From a checkpoint of a small segmentation model.
Model: 2.06M parameters, norm batchnorm, activation gelu.
Training: batches of 512, held-out accuracy 98%.
Data: trained on single toy objects rendered from many sides on busy backdrops, 50862 training examples, 150.0 epochs.
Rows from block 7 of a small segmentation model, named by matrix and row number. Each number is 128 + 32 x the weight over its row's rms, rounded and kept within 0 to 255. All counts start at 0. Numbers have three digits each.
After each channel's rows are labels from the 100 images, of 14848, where the channel reaches its highest value: "top examples" is what is common among them. Only what is clearly more common there than usual is listed. The data: single toy objects rendered from many sides on busy backdrops. In brackets: how many of the 100.
# conv: 3x3 conv (model.mid.1.conv.weight, 128x128x3x3, each kernel summed), inputs 0-63

conv.88:124126089133114203143119089107098129107150149122108114125085137129071147116079111113153103079069120071125092102121110126098095156100109116134101115155131079070088071123087114163114095091144086
top examples: pine (69); mushroom (29)

conv.17:122085156117137159099101096112109110169104142162107158132166157114128145138081124152047156093122146101126092113169074066077193102160069143105143078099102106109065118152135087138154079136145148
top examples: hammer (81)

conv.9:148149106105108113126100113134117046137147155084117076131140113082168133085108073093088112076175075131082144063113115070099091158097056131047136135155123135146126087076108145076113116107117139
top examples: flower (63)

conv.83:135047157138131124118100127120135115121048137112104082122128151067047125104047148115083151120121112103151087053108116058185136101171134132164121089113160148112158160159119054124125116133104115
top examples: hammer (90)

conv.118:124139116098109127084126159100111082095171132076092138113111079128071073056076146089089109108089119135139164104124088056140138104103085053132081155125160135111108123128110115138092093123129140
top examples: flower (95)

conv.99:126101138083145146094170160123154094121100096146104099062147124120118114157113152133105146105174123163129050126068084145122133111116109164059085090063113071126141080120102101086161113125114050
top examples: car (58)

conv.100:138166123112162117127165087066084125132065064162117103139129139156143119159050160070125119126177077114072156125119097140144142176101105100023099123119041121126155170113111130135150122168157143
top examples: from above (68); barrel (35); mug (31)

conv.106:116125098138104149102079132172109075090119134106096062083132126144129086131131110075105115167133136159106116098121136127120116115119098146092073145130112122138132119120110047130082130104109123
top examples: bottle (28)

conv.119:096122117085124153133148155147117128125094164146108145108086183161047140080105092113079113123131106066099186076158098099131121154135112070104074125109159095098122126122054163098150051114087112
top examples: from below (83); mushroom (66)

conv.8:087058115174098069103166135057115148116107119149117130107097161149047099158059094106099141108144132129126075119145131063100108086153140122133153085089101100102123151152089132120149081126115128
top examples: hammer (92)

conv.127:146122075105159082138115098094126105171124112108209125125140128147097161091127134123099064121111120137114091109116077201144118066120127145068105074071094120174187130097073154123119138109057130
top examples: umbrella (44)

conv.29:140101124099184122106084090097103124136150130128145125121120161132104143075108116133125089135109115075095096149176127139193091136144156149102058090105131108129140094117118095133101136139088123
top examples: from below (62); car (50); truck (28)

conv.68:097085115051071171098101122133130126145146159091115106154118128161089189160123165101142155157129153156066124194132092141172094144117114147098098130132134149106141118140134091089133119105121127
top examples: mushroom (85); from below (73)

conv.124:111119149090113123083156112104087085141114164082135127125104158157111139111125092065103138123129167103120119140087102130117192143118063106112081181124123134143143152166132065103125120085140095
top examples: from above (60); arch (41); house (28)

conv.121:121148044117147128118170148114128195113085110109046110074177130179147141081166124121152110110102082119134173110126110172128130113067052158118070100129049146141122125089108119129121128171100140
top examples: mushroom (40)

conv.110:134121106101090095133069136161170049127055124093166104137123051078129068055193160119059094101119151190086142106126119136086141120134104054050142088123064156146161094096086109120110130113176117
top examples: mug (36); trophy (32); barrel (32)

conv.65:053110100157113098092122126137126121111114092115125053134036132157103057151104152216170093091120127037129132142067100109128100136141093120135148120122108104073085102164144066038120146106129158
top examples: dog (35)

conv.43:095176117070110134124132118114152115176150129123123149074098092096050099116092162139112085133123115120096143167168098117126117143088076174145161138137106148126101138158090160095094017170125134
top examples: airplane (81)

conv.0:115081139124144127137089067119056134076165133115069140075146106137160155181155006100125114094129146136094144091136090121138080170138157076150108132170154144032163148101119118150123137084099098
top examples: house (68)

conv.7:118108096074113129046143128105101149130031104146142133089121128092099146072123129155132105154129169090124091093153079130141076102113052108168106030180103105090111131100143064123135135138069161
top examples: table (50); chair (26)

conv.25:115140150110100109114139072146105107134152120156092127153145131114049028082044081137072115131117110100150092106094102114122139065129133128145075123127125101092101089094090123116140120133115112
top examples: bottle (96)

conv.72:108051092105111071119159146071138146155139156151102122093126092117113130165134135094161116076064156093156110135136148159127068155083079110108059158104088174106096165125140116050148125105124119
top examples: mushroom (99); from above (64)

conv.98:075126127154131141176137176097094118080104132120093113139119125124087074096075178134072133120126110098145106133175171079176108136064144100130134151149182098146052067172085095126146080131130078
top examples: pine (49)

conv.116:129104137076069104163133135135153142107141120085092071119106122099137166094151057065151094090085127193091114098113115099070096113158061155081128165145076106103156143111149139185119100150089080
top examples: duck (54)

conv.45:151072140095161135143146153115143092195111168117135114135086139121101141153172123109087084133125082076090149141109073148059083113147123071049098149116104106074168126117144131139142113101121129
top examples: mushroom (74)

conv.21:106122094138106155091128138084126094114045085144147127080089137136096172142137122105044072124105129099104125089151086125108081117123116154090115052115053093111159129110139089153173118106059126
top examples: umbrella (96)

conv.61:101157044074148110141119145134137078110130083090033111094085121117134130138078132059110100078150116118110095054168095102111087134104128151115119124156124085113073066120134112097149081115084070
top examples: car (45)

conv.33:096128126154110133108144154125134135099128131155115090131104024123097175128101078148136153133082068092097098110110136089121121057100091088150132104110135129094124116151147101144135114124093126
top examples: house (54)

conv.125:090044106162082098082069116055119123096102094129095136121109142143032163083109141081092116101156135161061159119128092096139101104118140125109114119056108143129107129143088139148185114121145092
top examples: umbrella (47); lamp (34)

conv.90:079132111124131118086108098077143113145122135147136111111114137062118186104116117155071120124146131094176121110143128100103075127111079109133046078166128102114048116072148087113114060112084110
top examples: table (78)

conv.23:155086149157142120092118145067167096086141027133099066106105135132146098056125118182082094152143187146087088135085113131109121116133108092098140072116086093097139133113136083156144091105133053
top examples: from above (67); umbrella (48); tree (25)

conv.78:092117071131123146109079096095080136109132166133130052100095097144087107135164116128109131097130121131131150097143093139103050111135095117116144157106131130077121116094142122157115129100150075
top examples: from above (73); mushroom (51)